Rows from expert 32 of block 3 of the image encoder, named by matrix and row number. Rows with one number belong to one neuron. Each number is 500 + 40 x the weight over its row's rms, rounded and kept within 0 to 999. All counts start at 0. Numbers have three digits each. After the name is the row's rms in percent of the matrix's.
# up: expert up (encoder.blocks.3.mlp.up, 64x96x192), inputs 96-191
# down: expert down (encoder.blocks.3.mlp.down, 64x192x96, transposed), outputs 96-191
up.21 093:454558481482421482441526550550462579510508459479492528478456484586509550562524497564437473502448487512512469437553525541457497518487564512532532517517535460466439481495448497499467442466520418516544527560550504509514513447441513466504498493480578382465512554521468494516482489477499494481
up.22 105:521429435507533520473490522535467512476474523471500444545453505422554561487465534506464545551549535504533463489486460585520449472545501432515520540490534466513531490535472526502444548522475482470543514459534439629418473498486494534506477461526468441489505559473544422436448550553525504536
up.23 083:497515503511505504451507508473526551526556496546532560545475492489518513537508459520475419453483468501481516465544506580462585459559508494488530531528495468536524399490520565391454486501489375497480507517448448535430510563466403498540430450519438499500471473491474475580491493527474512485
up.24 104:480473559421470500529466445490442495537462491492526472483480522496454496451491568546441482552492464510510476576506508610471479461486486556549520456492433448475501476587551513492607525513499487504450441522471454488529432514516519530536445485435562547527516466503484434477572481573559492486
up.25 086:474545462504446471459501456563491514531455473459472490501492544454482564531528548543496490498485581489521431529511569505462471464477503599541515417554575466517461570476493458497436448561516526480542507498543565506537491494543441526527487579548520500522527465505484531458544525535487515584
up.26 107:416531473529464518484525469524552474518515452540483535479513518460517454482440555397484530495449506468567480527506516507540543543431520545485582489535532436527494504478369505565539500527489495500509545411522522558510463564515476432460410594506494436574553479488499496539493498433487585477
up.27 115:501551470400530504546429507533517587537515535425557467532443580454477411498502479428503519470515476556464562520539516479476516482468484454535462518489437548503485535529551470497464473523472471496562556492413562434516579473485565511448502507500476460520522452492501438505531478460521529503
up.28 117:508509502536537496453499468499512554444493471610470549462576500521466491504435507477560554557476510472521462452560519528531491492482534496581583527564480526470481432466493546459495478575474451499476506531489506522540457469508505457526535496437515412593479492522478542510480498491539515498
up.29 106:501476554441448473523443485541523564487492504550449500589506475501522506457466527483470479535510519442464452450477505569578515564592525490494513502531464505511528524505480530575501476489453534489493465552428529468488473474442484472553505537574439504450443610573458590511449500528454471527
up.30 089:458627517488513523483517516454472539453492552475523532445483562482450468468487494555521445486462522508457531482544511430490545402560569550488538503494454437478487465537514437453467480571478493408505545545515483540509584573546496574434460540507559545519506477530517535522474460533583461475
up.31 104:440534513543503528546480484423529555520423526441550504435516480455531491483513529460432437463386484501504514560539545514522488574482482433595475504552409511484495544585560449489558547528478483487517511426505541486508439506562496473445498433503519489532439487461507447505533500580481408475
up.32 105:620498469524500448492549482500436529486494478514501507473578518449488600553487597432495536472497559451491511467503502601513520506479463506472461536554487578501517491575553478531507508462577410531495426553446515562514454517596473493493461484534521524510490544591495415544504500514455494493
up.33 062:556526476507494514531521542545479529522553522526529479464572477577523478478520560573568440519487439534550506490478409508456473557441485466470498542531553525529463504531531472532476479481572519524506518507460490480570476511494564587436451553434514539465476487505432557606512506547500482535
up.34 108:484621421541476531434515479571486543527461471425477518494457562555521483558463522491474607454533466498518450567551487526463500410556521549493417473535531485486495541554584511475475443474525559445582475453522483496475535473501485444432477478514498503474466498505445406470518490502452529479
up.35 105:530480538469548577465496592461514451485536452488550510504482563470538491476517559518503573482510539540502534427487600512517555483477502488515488507501467538544537491483507492531449493411467421492487490487546546501487480527543565533495484508452512481471399512514558507498581463514474484549
up.36 072:520514514402472523544502529531511497450520520504494553576500499460473466528544518533560512486497510461486585471512485479424473558487511538387509441508516482477487445506463436496516478463514540527477499503478464436511500553466460446468508517562580453531512494518450435518572477582485480430
up.37 101:533520436527490479519472467432486474487495490466534457531590516468559461519448449429534587495418531473425469472484470492503522496573419503464513466506555444504516474533486503523492486484519497577431483573505516590534520459531489561504458532434502496510547478477494600592453481471479486499
up.38 091:503532476477470549466552460516575506494473533535527487515456462523441359498438567556431479543532508449586430527503506490491486453490576528443498488523451553470522508486471480461513506535512459470475523526496558520465436484559468492558461495550527501484402522527523457515470492522524530476
up.39 100:511518556497488480472470490434555503425549487498557518448455509406487587411529491524499563467528472516483464517508487517527532609557452507495563468520499498484498473502529507452469549570478452478527427505471533494502481440476468518457531513399464561512510515494532537478549581499593471470
up.40 109:444519456488543523474486497459503572469553510580555537474503491461498584540475449528448493543478479493477571475558510444437440543494445501533464542491501497493485482405470518467547557527514532516495455518495486525466531490523562472474527443461489471492514531548523546501513476547550567518
up.41 113:579486500519532484482507522485557484575502471500478512560557466557497518461553498493510551489540520519463554496506548418486436552542514566483477513503491403538469498475403579491487544515528506439422476509462550492567547535465537490524574445447570552510509442442459427520464481540561502511
up.42 105:495439473419506475505455495479523484528512510503562502457563484503531480477500537441513528476474567536490488472467495531462443524458531506484489569482470565487527463574592489475481519537497453470396475514511538574494480465521455571508433487537519584550430532450528517548513552509480565536
up.43 081:486461573548488500505517457498546547447530471496465438454535531563414436488507439513543441491481534483476463512505496426558422499464382535481501551506448485575434459507504427469513452565532477416485459484501487501496581507508557420504469532598583555516486533517546510445550466530468544479
up.44 108:547469482433501434493509404547492477518582442467522427557461480493558545515467492503536455530523496471520456444502491511530489521497518535515505543486511551538504475536560501511413500519498482492500525482498537519445526473502477485503462468504496537547463510464544513527537422515471520499
up.45 097:473524456478441483560470512423466499483595452523525541406488502490582510419481441496511465498366526515505449521505463518443487492467438555584575484517534532501475443507515507520496451555493493493472535526534522459453504497488509552555526460509481565521549514506535461502506479511506505564
up.46 117:472444409445530511497488497552521507482474516470526459542427574554547470509449498438544509580484447495485538503531554412498498582525527477483459586505430539510515458495443476528493520544468498483560439588498474504516467501460574533505510527490482467472506475514568487422435508486486553429
up.47 107:458509466496402529509573530516504492505481461500493497540508549451490475529559568535410461483489420492438484536464490456487521522472558506467507444470584552527527576546559471536486512472495573483521449542558541398516485536484478494509428459539588453508511533540472505505513497492507498481
up.48 124:474463527502532474493509482490535480525574437523503502458490486488497439525491484515422438529551523542531399530564487544506471494530531421481476448468451503468497547513548438423498516471495484450506515532571499535461533551482468495505451521482492429469537431524499486477473474503507533476
up.49 097:520418483518556503492503453560484500508513460488507548541516468552550500478488517517443495441527464531453469522429519478516447497497465503558433412504551511388432494529583554518494500503481488496580495522462568495464556522540519538529483440551530415493556448457454450511552524502539561493
up.50 081:525526512512563454494532537459431508589509511524489509429433482515530494542551439494535500530528452488536447484548510511555438491458575477563536469500522460543468512453465469471543495485477474524489539540511515513509565514474386521543504538542463551513517539444495498513446525444498518498
up.51 109:510557568447563504503568501473528449430535446544476518475510511512515495510501452480479517481459400544454460469490512508475548530507536421493622473599492461514493479521489472536503499611544459516435577528454521504428531460467419605453548549490456519507462469540530551575480555470545489540
up.52 072:597507525492450566454459486475538484539491514485484502486554444564505446451448622607529476420496424456556446574534524521538544485475513492491564549497514498439495481516493459474540461500522489526543461449452553486481493494506521481521560522521550534516454523496489453569409543534505468435
up.53 106:468455596567518460468484514539488529455459507488529484526501537516551528423485487553553498521522431466506422514523502535559474514477521465507515531542538432538454531462561471478495462492462557540447524491540469491520446526432503506485472526460466482550437540475523557543474558446516476488
down.21 094:565522493500543534529473474570516427505511542522502545438497512466527443431463398494565558501477481502469545491454464483465490502399560541404516479524535547532481490459456484485432524486523547510479512538438497474502494460483508558529551551448491432494456491536525522501566526540504479522
down.22 098:559499490556513479481580542545446559546465463464448504485445408510465480549457572493579543544521547519450489532542461471440556467477457515499506529382436533539470493482497502504478483564461470443459550528528462518518460506493453506456479599516567549480486517605464506476518487453460540543
down.23 080:499502520421588507553512403541495465513506474502467451460491532467466463576461472490500555450502556475502545554463520491500469486458477522472477504521514545523527402410545489513482466471467538502495415431455514547531592514569574493515472477441502529529478514456533603503491507527479421547
down.24 109:496454500509502523505490461544479449518567563479518483420432469524481540529493523516512551526546499546462544550538526477523469469542465511487507487425487518503486484484546423488528542579442502491444437442486566546497473470532424445603449554497524473541508491541451479461475499441457440415
down.25 085:480504492439544530435581505578480481514540510507526449455470528505447403517456458489542526425498552471458491536485520465481408540438446598505534478464485537429546529513481437482473553482495526473501471529479563499492525536473546531534581495437484539518477523526536471518504478441468488525
down.26 105:531480514470559494500452518438444532468518536453479534515515456449493518467442514470542528402490506486459477445504451506485396471460492553530522517388416473551493498501484520567532562467534480500467436570506484519484472519551492493548523460584456548523516541511568472604467455494492479498
down.27 109:516495521519434573481518487492523566510477525492487472504520478502402544417511541478519568492487531574457537547532482494516525505446524432524443508541489512485496552495519511478576468389482582484500520517447482563476569524468470493502521509469520496468587446502514483520525430375451497468
down.28 116:518500566458588431502574474457508582629583468522537498465485485529525488501515581525509527455551456575554487529496498439492415474467526497545536532550491507464478531530433528526525515465504522428538546499517439505538425545531481479519553566482500520503460491506497440524526479528422495495
down.29 101:508495459464529470461582507474558507497533511430545513477533512532476552511490450426432505478531576466528505469486497469498493483529462485487410536482477535603495483380579580493587524485532519457498555468470463422460481486460490502509464457551514598503531481468524571563489488467482522461
down.30 086:567504464496499457488487514517451471532575544504526483525517468433477469505560447524559521475450505543463474605506514454547557601527516534510461476507497537482565545477470548448505543455470435468533464487510494479489522559520459441523575536489466561446464514480472448430542407425510444532
down.31 105:571486463479459424487460443503528644500539510455382513487562484545489497489500549453458505583547510474564480503526534472534565497481501492528464529558448430552550487569497515478518530495544477507514493535599510500462420482504493500539491539482502449479456501524484462645461478472526454442
down.32 100:528510507481552525495540469516450550573525548544465582502489509491444532480535513428471538504531493423501513477471511399587453494521528532505446481456459482484543523458509543523535475482505505444538548449547550471452484512483546490504424490516441402543530459505583485516428441436471461507
down.33 069:547508478518506484512473468498548453388512546634470427518457458477487504541521501478479449482522454476560525478560505567462443488516499445516495424486453495507451484492423416578597508451452508480496453471527548506548480470463558515515463481484580557534489511457479481551475537485460493513
down.34 117:493535532468493458468511489530509549538559468488477552476480500546437498484446470486574530506512507546536454496429473490524477522469441541544598534492469528561497466414412468552527536434474488541522523521558507545558425511520511521540486531513532479503437538476477509513549488460492459543
down.35 110:533585573527460470515467518568543571535529506516440487533527515508516535593517500524454556485485474484503483515514455497488485519483543526485514469488582448529451564539547513524537447536557496456498598488453552503567485564533493537481468413503494448552515479496511484490440436503462516488
down.36 079:534444532554546530495496502524525449506490528518486490481482537524468496512569474461465469500587498503455471643521520506581542468500534443493511427489487485541502481542510557450507441523554519476517455499508454476562491464578596461469431520519506527485562469414496533483488467496497533474
down.37 105:485474522477534439464480502511503506454565504502515569491495470491461549461487529458520489424489499517439563498417505520443510465518522547530488528494445565455467540481576550517510449492474499475536484479523463468543482528505555499478564437509442488499460456538506523528544477431494441579
down.38 102:467468483506544540488500505520513437592517521546470489459489533526498511466467440508497432606512560422502500531505528460529502515499524523403498430562439521468512499483470496599423560512465505463517446504504483522515492542468432457591497509492505463468440515482441520427547483519539482571
down.39 094:466477519570489519511439499488510568512464496455568519520533524516527487548456468447545496487483467466468484512416425539479506476465470583495471482537478476509506518513445434426515511441593475506458530506539493425434517526497526522497595503518482464517438475485512479486456489466562544505
down.40 105:500491580519514495505524522493515507519522507472491515424451479526513446568504517552525528517585476452514537510565527402487444507431534549493563444554522476536513530514568473501490460459392481517510486514531526447570500486433480548445544460494522462522464519494563500504534557454475504466
down.41 123:480474446489521527471448511519520466470492560506506463415521567469605484541491469561555453553437465465484497487483512442463569498413458525539494522463548463497458496518480497482503448493532498508465444498558472504457409521504474518495450518519458446498428553476531531475453529549536480606
down.42 103:499578533417505568493500478527536453500500486502470539455520521532486547487481521461510564466503548501478470519528549515547474497561427474531485517491538410450469498482486545496457496487470557521482523507467420473462496516453562425499474502460532606527448480497553491526531495438525432487
down.43 079:539498446499579563519500418494530600486492531528540561546499493547467489541476463519463396509507490480546449494518566521468563506478508499463484526469538520450433421487480444532459534484563536484565485458587479522488579521530558513501505537481533465508517538492529474522465484533524534521
down.44 105:511500410562539456495480532484532485474517498540515512499476468497529376499506514549431542427538495486477421471590518548476545561479506431471520542482482570477508550491531508544483468519535465480508411518510512460513505519462562458490551474480556539538496451482503557528480468511533544488
down.45 091:443503464464523487416429565491530620494520561516583495516531530480537534529530499439560480537522491506503517473462496407504461474524576478495579476475538418432412599499487442467496427548485509479475505495467489549544451443473478529478530468487507495481497456518478447519446519497596472557
down.46 117:455484545497519456502478597488531505434452522433525462415527470504548502466536487517487448454539495466498523522545472556485515506425481436464459467542556480616472539454535525465550513357459503494577440467526484450505553507517484480380507507489491511487547515528492516516444512430511534525
down.47 106:506530492529555442558502424481513452471547574438493511425559496427458509533472461505511504483484556478427442472484494481577504559526530488446486464453487487522485526449454567564495447519520552445455470548436456503500489564496519514499519518478499465558579545459511526480505464456494568512
down.48 122:503507515495492413476513503446511477465536486463503569505434526506471496421416524441497506526521506575461519459489480534634482499487492556492506500505501518556569526554504502578506464458531434494516524547483470585483534451524495486533544529489557530480489470497484543470542542534578553504
down.49 109:504514506467517487537585418474580506468524478454520517510507512414478476523526540572472482507497495522450503534461550492436549502416433505429541508533418450462522566411497448491450554514500508470500564574475460493576482500555517468490448538494552510524489466570409446521513519486510441528
down.50 075:520472541544463539510481518476523488418469475481554481475519506458510482481489505508574485541515490472507541518448500443500542484524417530488497533482480448482539548525453551506537466456526543553539461510542455466440473476557515476516567457494500450463483543503541450549394436471495535488
down.51 115:440532520507448553434525461513480490485464446465551492447516462566501392504512531457485525516509561510500441520465466483542496558454527510487445416535551501518497527508504456425512526550479561567484510527504510531523491490517588498516515543495483541496493583487511509490534588457520466512
down.52 077:478518513556510615546522499551509518443473511479497538500511526577503535471477447568452472552527506468429526503523521509439504524510485493543480557525479499549420467478521500468516458544527510455505456480503497554432491475480466489453490512524530521490485529506435451481512563544478479521
down.53 101:485545488481397485503487513480471522504535517431540483581462515463493477526504534407465467494530501583452473520563499504443483436535473505537488446455447501503494549494475462522466547456466544570460483522500471513503479502466576488475447570470517545440457479517456506525574530468528513554